python train.py --decoder_norm="groupnorm" --decoder_activation="elu" --decoder_weight_standardization=false --residual_init="zero_last" --optimizer="soap" --lr_schedule="cosine"
Rows from block 11 of the encoder of a small image VQ-VAE, named by matrix and row number. Rows with one number belong to one neuron. Each number is 50 + 10 x the weight over its row's rms, rounded and kept within 0 to 99. All counts start at 0. After the name is the row's rms in percent of the matrix's.
After each neuron's rows are labels from the 100 images, of 14848, where the neuron reaches its highest value: "lies over" is the class under the peak. Only what is clearly more common there than usual is listed. The data: rendered landscapes of hills, water and sky. In brackets: how many of the 100, against the usual share in percent.
# fc1: MLP up (encoder.blocks.11.mlp.fc1.weight, 1024x256), inputs 0-85
# fc2: MLP down (encoder.blocks.11.mlp.fc2.weight, 256x1024, transposed), outputs 0-85

fc1.475 089:69 54 44 59 48 48 48 49 50 45 50 47 45 75 59 67 44 53 63 49 57 52 51 37 35 54 25 54 43 54 58 42 53 66 49 42 65 58 36 52 36 64 48 49 41 50 47 50 47 64 60 38 63 57 46 58 49 61 52 61 39 65 59 46 44 46 75 33 62 45 33 40 50 55 35 45 32 44 57 58 44 47 56 68 51 39
fc2.475 060:30 62 41 45 58 46 58 46 53 42 44 55 48 51 66 54 48 40 65 50 40 55 44 59 57 54 57 70 58 51 44 51 51 49 56 33 64 43 40 41 37 50 55 54 50 54 43 56 38 48 35 40 61 54 61 46 21 34 41 53 54 57 53 43 35 59 58 42 35 60 43 48 58 47 52 56 49 64 66 63 52 55 63 67 47 58
lies over: water (98 vs 7.6)

fc1.666 092:46 57 44 43 47 59 32 30 54 45 40 49 46 41 41 44 42 33 42 47 57 67 36 49 59 60 55 47 49 36 56 50 44 60 60 38 61 40 53 56 52 53 50 38 57 48 78 50 55 55 46 49 46 56 43 58 44 40 60 47 46 34 46 57 47 48 37 40 57 42 52 24 50 42 54 48 68 62 34 50 45 55 61 46 54 38
fc2.666 105:53 39 44 69 47 42 52 58 34 45 46 54 54 47 42 46 41 56 60 66 65 49 54 48 52 56 59 67 52 57 36 71 41 43 51 44 51 52 61 35 58 48 47 61 43 52 36 55 64 60 47 62 35 53 41 48 58 42 50 53 59 50 51 46 51 34 70 43 29 50 51 49 64 59 72 48 26 49 40 44 47 38 47 51 48 53
lies over: steep ground (41 vs 14.7)

fc1.694 135:19 52 44 68 42 52 25 46 54 55 57 48 59 58 51 47 51 57 49 43 46 55 40 41 58 54 44 46 49 53 52 54 55 35 40 50 41 53 38 50 59 38 32 69 60 71 46 49 52 48 53 58 64 59 49 66 68 68 26 47 51 44 53 59 45 24 67 52 48 37 48 53 37 48 43 61 46 28 64 56 64 57 67 47 49 46
fc2.694 091:53 34 44 34 44 53 48 42 46 37 55 44 41 61 50 38 57 70 48 42 53 64 60 50 44 49 63 54 50 54 55 32 53 43 40 49 46 48 55 45 46 53 48 53 53 47 60 64 42 43 54 41 54 55 42 42 47 42 56 46 59 59 63 56 64 35 34 48 45 52 32 51 42 54 62 41 32 59 42 42 49 50 74 62 38 55
lies over: gentle ground (63 vs 27.9)

fc1.55 054:29 46 40 54 46 52 54 72 27 43 62 55 45 42 46 61 61 47 71 65 41 51 24 48 67 42 56 68 50 43 44 57 44 49 49 54 53 34 50 54 58 44 46 59 49 52 76 44 44 70 64 56 48 55 55 57 51 42 36 38 44 59 53 40 58 45 58 45 44 42 48 48 53 47 49 52 46 44 45 52 62 56 49 50 51 48
fc2.55 112:47 66 33 52 40 53 46 58 45 53 48 52 47 44 57 48 47 57 46 52 46 46 48 58 52 51 39 51 42 39 73 50 63 70 46 50 46 73 51 48 40 53 70 53 47 35 66 39 53 49 51 64 56 50 48 52 62 52 39 58 50 63 57 54 35 50 60 52 37 54 52 56 53 13 44 45 58 57 67 62 56 52 41 17 51 29
lies over: gentle ground (59 vs 27.9)

fc1.573 084:49 35 35 44 37 55 56 38 53 58 50 57 42 60 29 56 49 49 45 48 42 38 40 46 55 52 51 38 45 38 46 47 55 50 58 66 62 64 64 70 51 73 39 48 50 47 77 41 40 69 61 40 48 40 49 35 58 57 55 25 45 58 65 31 45 32 48 48 64 51 63 55 52 74 47 66 41 40 40 54 41 59 40 50 47 61
fc2.573 068:50 69 54 53 57 54 56 51 50 54 59 53 54 48 44 48 51 51 49 42 53 53 46 49 46 49 50 52 39 44 51 43 44 38 52 53 48 48 69 64 41 78 33 61 50 48 50 59 74 52 43 43 41 48 51 56 36 46 45 59 56 50 36 51 50 48 55 56 65 59 75 51 52 44 52 32 54 57 43 44 47 56 55 66 50 32
lies over: sky (80 vs 47.3)

fc1.592 066:37 62 55 52 42 56 57 47 54 56 49 46 45 56 39 60 52 67 42 62 45 56 44 49 45 43 56 36 60 47 48 67 59 54 55 54 51 35 63 60 48 55 50 61 51 47 50 54 54 61 59 58 31 42 50 55 30 46 71 42 62 61 37 45 46 61 57 60 64 49 43 47 54 48 44 63 42 48 56 65 49 56 45 51 59 46
fc2.592 073:48 20 45 37 48 42 55 38 47 60 46 49 51 58 54 43 57 68 41 56 38 50 49 41 54 53 46 55 54 47 35 67 39 47 47 50 55 51 46 41 49 42 44 63 53 46 40 59 26 50 51 62 34 42 63 47 38 36 45 56 39 54 55 55 44 33 56 44 64 48 37 49 41 54 54 48 44 45 63 46 52 37 63 45 50 54
lies over: snow (33 vs 2.6)

fc1.654 070:64 61 55 55 42 44 57 49 51 60 62 51 55 40 51 54 54 67 44 44 67 53 56 62 40 44 42 48 57 66 65 60 53 60 45 59 49 52 46 37 68 59 28 50 45 53 41 44 57 48 53 58 47 39 57 58 43 52 52 40 39 30 58 58 30 64 45 58 24 34 43 46 47 55 46 51 40 41 38 47 27 51 65 53 56 52
fc2.654 108:40 19 47 38 54 54 42 44 46 50 32 47 45 26 53 54 62 52 47 49 60 62 37 41 55 53 48 56 42 53 42 64 29 51 47 64 55 43 43 49 47 57 51 48 55 53 64 77 70 53 58 54 42 50 58 57 47 45 49 45 47 49 68 45 31 57 45 60 51 50 36 47 42 59 35 54 59 53 57 53 49 50 69 56 54 44
lies over: steep ground (76 vs 14.7)

fc1.206 056:42 47 42 59 50 39 42 38 61 60 65 54 49 44 54 56 49 60 59 39 57 43 59 37 46 45 43 44 70 69 63 37 52 40 37 50 45 60 43 44 56 59 76 48 40 46 51 57 29 42 61 57 41 51 33 61 49 56 50 48 37 44 43 60 37 48 58 64 45 55 36 45 47 61 60 63 43 74 51 53 44 45 61 46 59 55
fc2.206 054:50 61 56 55 55 62 47 39 54 61 29 36 41 41 48 51 50 32 50 48 43 45 46 41 51 38 35 50 51 44 48 71 46 62 46 40 50 47 46 48 30 53 58 57 45 43 32 43 48 56 56 51 37 54 50 53 56 53 58 53 49 57 43 43 40 55 43 56 54 41 51 47 54 49 59 49 38 42 63 52 59 36 27 48 56 49
lies over: steep ground (43 vs 14.7)

fc1.549 099:37 67 62 53 50 54 41 46 56 49 43 48 44 47 40 70 50 41 63 41 41 58 60 73 56 35 34 55 34 39 57 63 53 41 38 74 30 32 48 41 45 62 42 54 57 58 36 52 41 37 45 51 52 56 55 38 46 53 40 42 47 84 66 52 55 34 48 57 55 39 50 75 41 63 44 46 53 33 54 52 61 45 47 29 50 40
fc2.549 058:49 45 47 41 49 55 47 45 67 65 57 54 53 48 55 40 40 53 47 51 39 51 59 34 58 42 43 51 39 57 62 53 48 53 45 49 45 38 61 58 64 52 58 52 50 76 63 59 57 45 52 63 45 44 42 69 51 58 67 38 47 47 37 36 35 43 57 48 44 53 50 55 58 54 57 40 58 52 49 51 46 52 85 51 48 52
lies over: gentle ground (79 vs 27.9)

fc1.140 068:43 68 46 45 50 47 52 50 42 58 58 36 50 46 49 42 47 60 44 43 39 46 67 63 59 41 56 44 52 72 44 62 53 56 63 54 54 62 37 50 59 46 57 46 64 65 43 59 47 42 57 39 42 41 40 70 51 58 55 53 57 47 31 48 41 60 47 50 42 47 33 49 33 48 57 60 46 65 50 40 36 48 40 50 60 37
fc2.140 052:46 58 45 62 50 63 49 39 44 57 45 52 50 41 41 57 51 39 28 45 52 38 29 52 51 57 45 53 43 58 61 62 44 56 51 64 42 55 46 55 43 55 53 54 52 44 45 69 41 55 67 58 42 35 36 53 42 37 47 47 62 55 63 41 62 37 57 39 35 42 64 50 45 86 58 54 45 47 44 50 51 39 73 54 63 70
lies over: water (43 vs 7.6); steep ground (38 vs 14.7)

fc1.506 058:67 40 33 57 53 54 37 37 43 50 53 38 50 62 42 44 61 32 46 43 46 50 59 60 43 46 53 57 43 41 54 37 54 46 48 53 56 75 61 50 57 48 62 58 59 51 52 47 39 32 56 58 60 58 41 67 40 36 58 31 53 46 37 41 58 43 50 60 40 42 47 41 51 47 51 54 45 36 59 57 32 51 50 52 60 49
fc2.506 061:54 56 50 56 36 52 44 48 70 48 42 51 48 51 47 57 48 64 62 56 73 43 50 49 52 50 50 45 44 41 54 57 41 49 59 54 45 45 54 72 77 54 41 42 58 50 44 42 63 52 35 38 64 51 47 57 63 46 52 43 39 51 46 52 48 44 54 56 47 55 44 60 57 78 43 45 60 61 60 46 46 49 35 57 47 54
lies over: water (47 vs 7.6)

fc1.744 056:46 71 34 49 64 56 60 53 48 56 56 62 41 41 45 44 57 59 55 38 38 53 29 42 62 35 51 59 55 43 65 28 57 56 43 55 43 52 61 33 40 35 56 55 60 38 58 58 38 35 57 47 51 43 59 17 43 46 26 51 57 47 57 51 50 54 37 43 51 40 54 50 48 48 62 50 61 60 50 60 75 64 56 48 45 44
fc2.744 050:54 35 36 70 36 43 33 55 65 48 44 52 50 42 44 53 41 49 57 50 57 49 73 55 43 42 59 48 51 43 56 49 63 58 50 66 48 39 44 53 37 44 59 61 45 49 75 50 58 37 37 68 63 55 50 34 24 57 59 59 47 61 51 65 49 54 55 46 67 48 45 48 54 52 45 52 46 51 43 47 65 36 55 45 50 56
lies over: gentle ground (67 vs 27.9)

fc1.395 060:53 65 57 56 44 50 46 47 49 61 51 73 43 67 48 53 38 60 55 56 43 45 55 55 57 46 34 55 49 67 49 42 62 39 51 46 42 70 52 52 67 43 62 56 66 47 57 31 48 69 47 53 54 49 54 60 40 51 48 56 35 25 43 44 47 68 55 55 59 57 52 48 61 46 54 50 77 57 48 43 68 49 75 58 60 49
fc2.395 059:51 47 51 49 46 54 42 55 47 43 45 38 42 56 54 57 56 50 47 53 37 52 51 55 49 42 33 45 43 37 47 33 55 49 59 49 54 43 43 51 39 43 45 53 53 52 51 36 39 52 56 52 64 57 41 61 60 48 65 42 53 47 68 56 53 59 55 49 61 52 38 54 29 34 48 53 33 43 47 36 56 43 37 26 51 53
lies over: steep ground (59 vs 14.7)

fc1.131 143:59 58 53 54 65 51 41 37 52 47 66 59 49 55 57 50 49 66 40 56 49 46 59 53 49 42 49 48 41 56 48 49 45 46 47 44 46 58 44 56 57 41 41 40 49 67 34 57 45 38 42 53 43 47 42 37 65 61 47 61 40 43 44 43 37 61 46 43 33 49 47 45 49 49 31 56 42 35 53 65 37 67 43 70 70 57
fc2.131 080:49 38 62 59 28 63 43 40 56 47 40 52 49 35 52 53 42 42 52 50 42 37 53 47 44 42 47 58 43 47 49 63 67 49 52 48 51 51 41 60 55 50 53 58 50 57 64 49 50 57 47 63 63 53 46 44 44 32 39 56 58 40 56 48 47 47 62 44 49 59 43 51 41 58 63 59 50 65 46 51 58 45 44 44 39 46
lies over: water (32 vs 7.6)

fc1.528 076:52 50 49 69 36 39 50 44 66 42 59 58 49 40 59 46 53 36 65 58 49 54 52 45 64 50 63 56 29 51 52 39 55 54 49 52 40 48 58 35 57 75 22 53 59 49 77 46 47 59 60 49 58 54 67 47 47 60 30 43 55 38 62 20 56 46 54 56 32 48 47 45 54 64 46 51 49 55 60 63 21 48 44 67 58 48
fc2.528 220:51 41 39 56 41 51 52 58 60 39 37 40 44 47 52 45 56 60 48 45 52 59 50 47 43 51 47 46 50 52 26 46 49 59 50 54 54 54 51 54 48 55 44 77 52 55 34 57 69 47 45 50 47 54 53 38 43 41 55 46 61 38 50 48 54 24 68 57 52 57 58 54 60 35 65 44 58 47 54 44 45 50 61 53 54 53
lies over: water (49 vs 7.6)

fc1.268 093:47 54 37 49 50 60 57 59 24 34 46 47 50 61 40 33 63 45 53 47 58 59 50 57 40 39 55 39 43 61 46 42 56 45 48 55 51 58 51 43 59 36 51 32 50 52 55 42 40 49 56 33 48 48 70 54 71 41 32 37 61 52 54 54 56 53 48 39 54 52 53 57 62 29 57 57 42 53 59 45 55 58 40 44 51 48
fc2.268 090:66 60 33 38 36 46 36 58 53 55 43 58 53 50 48 52 54 47 50 51 45 69 56 53 51 58 49 44 56 42 59 53 55 54 51 39 48 51 48 58 42 49 43 49 55 59 46 69 56 48 40 56 39 57 49 53 34 45 52 55 68 55 57 40 52 79 54 48 32 51 53 55 52 49 54 61 52 46 50 39 45 47 63 47 51 38
lies over: gentle ground (89 vs 27.9)

fc1.135 082:62 60 46 51 68 52 50 46 48 59 63 35 51 44 38 52 54 40 53 64 41 31 61 49 55 40 40 50 66 47 55 37 38 34 39 36 51 44 44 45 49 44 26 52 55 67 47 46 48 51 36 61 55 64 51 77 46 60 52 26 53 54 51 51 45 49 42 66 46 41 57 68 56 45 57 51 47 25 39 56 63 41 56 74 42 47
fc2.135 062:63 38 58 50 27 53 49 61 48 40 60 51 38 59 44 50 56 49 48 33 61 61 56 45 50 45 50 61 51 48 36 48 46 53 50 37 35 39 43 65 60 44 33 38 55 59 45 53 57 51 69 54 55 56 64 53 67 54 40 50 39 54 60 47 42 63 62 69 53 41 69 59 54 46 63 57 38 49 56 44 52 59 44 43 48 43
lies over: gentle ground (79 vs 27.9)

fc1.143 135:44 64 47 54 43 57 39 58 29 66 55 30 46 49 49 42 37 52 40 48 44 46 36 39 59 53 39 53 37 42 58 37 40 49 50 43 58 58 44 45 57 49 36 61 52 56 39 43 37 67 55 79 58 55 44 51 54 67 52 40 45 68 59 50 49 65 51 35 57 59 50 55 66 46 62 46 60 53 56 55 63 51 50 64 54 47
fc2.143 067:47 43 45 50 50 50 57 42 39 59 53 31 61 61 43 52 59 43 27 43 45 58 51 47 57 71 47 54 58 59 49 58 59 62 51 39 44 38 46 54 56 44 48 37 57 56 56 49 63 61 48 47 44 59 59 50 71 41 55 32 60 59 62 39 61 64 46 63 49 47 39 63 65 47 45 54 50 42 40 37 65 44 65 53 60 65
lies over: sky (83 vs 47.3)

fc1.356 063:39 45 34 57 62 57 51 45 61 67 63 25 58 37 47 37 58 27 34 56 48 61 58 37 50 30 56 56 48 35 45 38 55 52 43 51 43 74 51 46 47 50 45 33 39 68 56 65 37 62 50 32 58 58 71 44 58 49 35 35 37 60 62 77 56 54 57 35 49 29 52 46 57 38 39 56 31 70 49 56 41 61 52 38 63 38
fc2.356 064:56 64 44 64 43 42 38 48 49 42 46 63 62 51 32 46 41 82 31 27 55 51 60 53 49 49 58 39 58 49 41 48 66 54 51 40 58 50 40 39 54 61 45 45 46 47 51 47 52 61 45 59 55 53 51 54 64 51 43 51 30 56 46 58 44 30 56 46 47 41 42 46 61 60 52 58 55 57 58 57 56 74 54 39 56 64
lies over: sky (78 vs 47.3)

fc1.634 125:54 39 69 52 45 55 52 38 53 40 36 49 58 55 43 42 51 54 42 44 45 57 41 58 57 59 37 59 31 50 47 46 41 51 53 36 35 38 59 45 52 30 40 57 39 46 54 28 49 62 61 46 42 57 60 50 59 56 50 53 19 32 54 67 69 41 61 51 59 49 54 42 58 42 49 51 65 64 36 56 47 56 39 49 48 52
fc2.634 098:47 32 48 48 48 53 49 62 44 37 70 35 54 43 47 39 52 54 41 60 51 44 53 49 55 56 49 56 43 38 75 39 54 47 51 65 48 38 50 62 54 40 31 54 54 33 62 55 30 52 48 58 41 61 54 47 44 51 45 60 24 43 50 63 38 47 30 51 58 39 91 43 65 58 46 57 57 42 58 33 47 51 39 29 52 48
lies over: steep ground (70 vs 14.7)

fc1.290 058:69 41 45 56 61 61 30 44 45 65 60 43 32 29 52 55 65 60 42 50 52 54 37 55 36 45 38 45 64 54 52 62 47 23 36 69 49 40 55 31 53 40 55 55 54 45 58 67 59 38 45 47 44 53 41 49 45 48 55 41 58 62 50 56 57 40 57 64 52 66 32 58 32 52 36 45 55 45 47 54 45 45 54 41 51 40
fc2.290 054:47 66 40 33 38 42 56 60 59 32 37 49 49 34 60 52 43 49 49 51 35 57 64 45 35 47 57 44 48 46 36 69 40 60 55 52 62 69 59 52 45 52 67 48 44 34 57 52 52 43 49 34 35 62 56 54 59 46 43 38 57 37 46 51 57 61 41 48 35 50 65 43 52 34 59 54 58 52 59 67 59 68 52 41 59 55
lies over: water (60 vs 7.6)

fc1.80 078:57 52 51 46 38 41 42 65 28 72 57 60 51 47 40 61 38 43 34 40 51 50 38 31 52 37 61 62 61 35 67 53 46 32 65 61 52 34 54 43 63 53 53 38 44 49 47 43 42 38 52 58 66 71 36 55 60 46 33 23 49 29 62 49 69 48 64 43 58 48 38 37 62 41 56 43 47 49 56 61 37 62 57 51 59 40
fc2.80 079:56 50 69 61 40 55 53 58 46 39 41 46 41 59 54 53 59 66 42 60 65 57 50 46 53 49 53 54 51 45 35 43 66 49 58 40 52 48 46 71 57 56 46 53 47 39 49 36 27 48 55 45 61 59 43 55 48 35 55 36 39 34 53 54 45 75 52 54 37 47 35 51 52 40 55 57 57 47 50 47 41 37 43 35 52 51
lies over: sky (93 vs 47.3)

fc1.380 107:56 56 47 42 35 39 37 56 56 65 53 31 37 55 41 28 37 52 44 47 41 67 45 61 40 32 43 57 25 42 53 50 48 48 46 42 73 46 46 54 53 52 37 65 53 61 62 54 69 61 48 64 49 49 49 60 56 63 71 41 40 50 38 45 54 62 48 25 47 37 51 39 50 46 59 64 54 45 37 43 64 62 38 55 40 39
fc2.380 086:46 41 53 59 53 50 53 58 50 42 43 48 50 70 50 48 50 42 52 49 64 65 57 50 53 51 45 41 56 45 51 36 55 48 43 44 42 32 41 60 62 64 50 36 40 57 31 51 38 59 58 54 33 67 56 36 57 51 43 43 39 56 40 48 57 71 40 41 46 39 49 63 28 52 34 38 48 50 47 55 54 59 67 52 43 50
lies over: sky (85 vs 47.3)

fc1.22 082:41 59 57 53 53 42 50 54 51 54 39 42 57 56 53 47 53 45 31 55 56 58 52 49 54 60 41 44 58 53 64 30 53 39 22 56 63 40 46 46 45 50 52 66 60 38 57 43 44 58 50 63 59 56 65 49 37 48 41 43 59 59 54 48 48 47 47 64 55 52 58 46 38 37 50 40 36 46 56 58 39 47 53 50 49 42
fc2.22 061:51 42 52 55 40 62 53 25 40 47 43 42 50 52 43 45 42 46 38 45 60 49 51 45 53 43 48 40 45 48 38 46 48 48 27 65 48 58 51 51 52 54 49 51 61 40 44 48 35 45 38 53 44 47 39 44 42 51 37 39 39 42 37 51 49 42 62 47 55 47 60 56 45 64 32 56 62 56 45 55 43 33 62 51 43 32
lies over: gentle ground (71 vs 27.9)

fc1.635 068:39 36 16 46 52 58 32 56 43 35 45 54 57 46 53 72 41 38 56 48 51 39 33 57 52 42 47 41 49 37 42 42 52 49 53 47 56 51 56 57 55 33 53 60 61 51 49 47 43 45 36 33 40 42 38 42 43 30 38 46 59 63 61 32 68 51 44 58 62 35 52 50 54 38 42 52 46 59 50 46 45 71 58 55 51 54
fc2.635 063:38 39 39 47 41 56 46 55 39 58 55 51 47 54 48 47 56 43 58 58 48 51 51 55 54 51 44 49 53 50 71 49 46 59 43 45 50 67 42 22 60 65 46 33 47 45 58 49 55 51 43 47 40 48 57 49 63 51 51 62 62 55 44 40 44 47 45 37 43 51 63 55 43 26 46 49 47 36 64 60 59 45 78 44 51 49
lies over: gentle ground (97 vs 27.9)

fc1.233 057:39 69 52 62 45 53 69 67 42 51 49 37 53 58 52 65 45 48 45 51 57 55 60 50 51 45 42 39 39 43 49 56 51 69 69 26 53 68 60 51 64 77 49 38 44 59 23 48 52 55 49 50 52 63 36 34 30 42 68 43 60 43 45 38 50 52 46 50 44 55 47 51 44 51 55 42 45 36 38 39 54 48 55 55 43 39
fc2.233 081:48 39 28 47 43 58 38 66 41 50 52 51 61 50 53 43 60 61 48 39 42 41 57 49 52 53 46 59 44 48 78 54 38 46 52 54 58 53 48 48 50 53 56 62 48 36 60 26 32 43 65 59 49 44 47 54 57 45 48 54 50 49 69 51 37 17 45 41 27 47 41 53 49 69 36 58 44 54 45 53 49 53 49 72 44 53
lies over: sky (85 vs 47.3)

fc1.325 104:56 56 59 44 55 33 46 47 50 42 53 46 43 50 38 49 56 36 64 76 60 56 56 51 58 39 40 39 38 54 42 46 56 54 48 46 56 54 50 41 74 53 46 46 59 56 66 54 46 54 34 46 37 48 57 70 48 51 44 36 27 31 36 51 55 45 67 62 49 53 24 71 63 47 54 34 60 58 50 31 33 45 50 36 72 72
fc2.325 107:56 63 47 23 55 47 52 54 47 57 54 29 56 45 48 44 41 53 64 51 50 45 42 44 45 46 51 51 47 36 36 43 52 60 52 59 58 48 46 58 45 59 56 51 43 24 42 51 45 48 62 55 48 45 38 50 49 42 65 53 65 45 59 55 59 49 58 50 39 58 61 68 50 38 47 51 49 57 48 59 49 58 42 33 44 58
lies over: steep ground (59 vs 14.7)

fc1.301 086:54 41 56 52 46 59 38 44 50 51 60 44 40 54 55 36 53 43 50 47 44 46 51 60 63 32 49 53 45 56 49 52 39 52 60 52 43 50 57 54 47 34 57 63 69 60 75 61 36 49 46 18 48 53 50 52 49 41 45 31 48 54 51 65 26 47 57 56 54 45 62 57 61 48 49 63 50 56 53 52 40 35 40 62 52 56
fc2.301 109:41 45 53 77 39 47 50 59 50 57 54 51 50 53 49 50 49 51 56 51 52 54 52 40 48 52 30 66 49 45 51 66 32 39 53 54 47 47 52 51 50 54 46 34 57 59 40 57 80 48 47 45 28 57 40 48 51 57 32 48 58 46 57 54 54 42 64 58 64 44 59 54 44 54 40 55 54 45 69 27 46 64 57 41 52 54
lies over: steep ground (41 vs 14.7)

fc1.108 067:63 42 46 41 36 43 45 47 65 46 45 33 48 47 46 56 37 59 54 40 38 44 50 49 56 46 34 65 69 48 58 39 62 36 67 60 37 49 53 53 53 50 83 28 49 49 41 51 56 61 72 52 51 53 44 65 54 59 42 31 44 49 55 46 63 34 57 50 54 52 61 51 57 55 39 48 55 37 59 52 56 61 42 54 44 39
fc2.108 059:47 64 56 50 50 54 45 41 49 41 51 40 69 59 42 54 55 55 56 46 40 44 41 51 54 50 41 35 60 30 29 55 47 53 46 50 52 50 53 34 58 60 77 31 49 49 51 47 53 55 15 47 36 40 62 61 54 57 72 49 28 38 53 68 48 64 40 57 48 47 11 53 62 53 52 62 40 51 35 52 48 44 52 60 55 47
lies over: sky (99 vs 47.3)

fc1.74 063:50 72 47 70 57 52 35 45 59 58 54 36 25 60 58 54 51 55 48 55 33 40 56 58 49 51 30 40 37 54 48 59 44 64 48 45 71 30 54 32 75 55 44 54 54 44 53 49 45 43 58 64 59 44 34 56 53 49 61 42 52 54 50 68 48 33 47 74 41 42 45 68 48 43 67 62 34 62 54 57 41 47 75 63 54 57
fc2.74 093:62 21 46 51 45 50 50 31 48 44 38 50 43 65 57 49 44 68 59 52 44 43 52 51 53 61 42 56 43 45 64 48 52 59 52 67 61 54 51 56 68 49 52 43 50 56 55 52 48 49 55 63 55 39 53 48 49 52 47 46 21 48 52 37 38 33 45 59 57 48 52 54 46 21 43 58 56 53 36 62 54 45 28 44 52 42
lies over: sky (97 vs 47.3)

fc1.636 097:45 57 49 68 15 45 43 53 58 48 35 48 65 33 46 47 41 46 43 53 44 47 61 42 53 37 47 68 42 47 33 45 47 46 60 47 51 56 55 44 62 55 54 32 62 23 66 41 46 59 38 54 50 37 64 56 56 58 48 37 64 70 53 48 47 50 44 47 40 62 44 55 47 42 35 52 54 65 58 42 57 49 66 46 57 59
fc2.636 058:43 62 57 47 65 44 44 53 67 56 49 60 32 41 49 57 48 42 56 45 54 59 37 65 33 52 63 38 43 45 52 41 54 30 57 59 43 59 61 61 49 55 48 43 60 52 36 51 58 65 52 54 52 51 32 36 47 55 46 53 61 47 45 46 35 40 57 47 38 41 33 53 46 78 69 51 55 35 52 59 49 56 63 49 52 41
lies over: water (38 vs 7.6)

fc1.97 072:60 60 58 57 34 48 32 46 53 34 66 35 35 56 39 50 48 47 66 43 45 69 48 44 43 34 53 64 61 50 38 56 37 72 46 54 63 50 62 67 47 31 61 70 42 49 49 45 63 57 51 46 51 55 46 58 55 68 52 35 42 30 40 41 57 60 53 40 52 49 54 34 43 52 49 45 43 44 58 54 76 50 43 49 46 53
fc2.97 109:59 44 51 60 65 61 51 46 41 53 27 64 49 37 44 45 52 46 70 55 67 43 54 50 45 40 37 63 52 61 70 56 48 66 44 35 43 47 56 61 49 39 60 46 56 57 58 73 37 59 55 44 41 54 45 52 56 48 46 58 47 49 54 52 44 45 49 48 70 51 58 46 51 58 49 52 52 50 55 60 50 44 38 65 56 43
lies over: snow (90 vs 2.6)

fc1.465 162:51 44 55 67 57 42 47 54 49 50 58 70 55 38 50 55 46 61 65 62 50 62 47 50 46 52 61 60 69 59 52 39 40 45 39 35 67 45 67 55 44 50 40 62 50 69 63 41 45 48 54 44 59 48 50 69 60 53 45 35 38 38 50 34 43 32 47 43 66 60 33 54 53 38 44 39 64 76 67 56 61 57 58 51 35 45
fc2.465 115:19 54 77 70 49 57 49 58 41 54 67 53 39 60 38 43 63 60 48 53 57 47 47 48 54 43 36 48 50 50 56 48 40 61 52 29 60 41 55 49 57 44 38 53 40 54 40 61 50 48 56 54 63 62 45 50 35 49 55 50 44 49 49 46 54 11 42 49 49 51 24 51 48 52 62 44 47 49 45 45 38 71 39 41 50 46
lies over: water (31 vs 7.6)

fc1.559 081:62 52 41 69 49 52 62 46 54 38 35 50 40 57 55 45 51 34 35 55 53 65 44 47 40 43 42 37 38 37 46 71 46 57 54 63 40 67 43 56 50 64 25 57 55 45 48 33 47 44 57 43 49 53 54 59 39 67 41 62 55 48 51 47 57 38 44 46 51 70 42 58 52 49 32 48 38 41 45 57 35 41 58 53 40 55
fc2.559 154:61 55 41 48 40 52 54 62 54 55 67 65 59 63 54 56 52 64 61 43 53 45 48 61 62 51 67 57 43 47 60 42 40 57 52 46 53 40 47 63 49 45 39 62 53 55 54 13 42 53 47 61 49 47 58 43 41 48 53 70 56 46 58 48 55 55 34 46 50 55 54 54 53 43 43 55 52 50 38 45 42 39 41 49 47 48
lies over: sky (81 vs 47.3)

fc1.564 133:46 73 42 66 49 56 60 54 48 48 26 51 45 43 61 60 46 49 39 45 38 35 56 66 40 43 38 57 50 54 49 61 51 52 76 33 49 54 53 62 44 63 37 55 42 62 40 27 54 65 52 43 65 49 54 59 36 49 46 50 46 47 57 63 47 45 37 42 58 48 47 47 40 46 27 44 46 55 46 55 52 50 51 50 55 41
fc2.564 065:58 41 55 34 68 54 52 50 51 43 60 59 65 51 35 54 63 70 55 64 55 58 57 59 63 50 42 53 54 58 51 45 50 52 50 49 50 52 41 55 63 46 36 38 42 42 61 44 26 48 45 50 54 53 68 43 47 43 50 66 52 36 41 55 45 63 46 59 64 52 56 46 45 40 37 62 43 51 47 55 53 34 52 44 44 53
lies over: sky (88 vs 47.3)

fc1.620 055:29 55 50 66 34 56 65 67 49 41 35 56 45 44 45 55 44 68 62 44 48 45 42 80 35 38 43 42 54 54 49 52 49 43 49 49 53 49 53 50 65 39 63 42 46 46 59 38 55 49 61 55 43 52 48 54 48 64 63 48 33 67 57 38 55 46 38 34 65 54 35 59 54 43 56 52 57 67 58 62 40 61 55 53 57 48
fc2.620 058:48 51 43 37 60 55 52 35 60 64 43 41 55 50 47 49 45 41 46 49 40 62 45 42 51 43 46 45 55 49 23 50 54 58 42 47 50 59 47 55 46 47 57 39 32 39 38 39 48 54 29 53 50 60 60 58 43 34 60 46 35 54 46 48 63 69 29 45 59 45 47 62 59 49 46 47 39 37 41 55 59 40 42 60 52 46
lies over: sky (73 vs 47.3)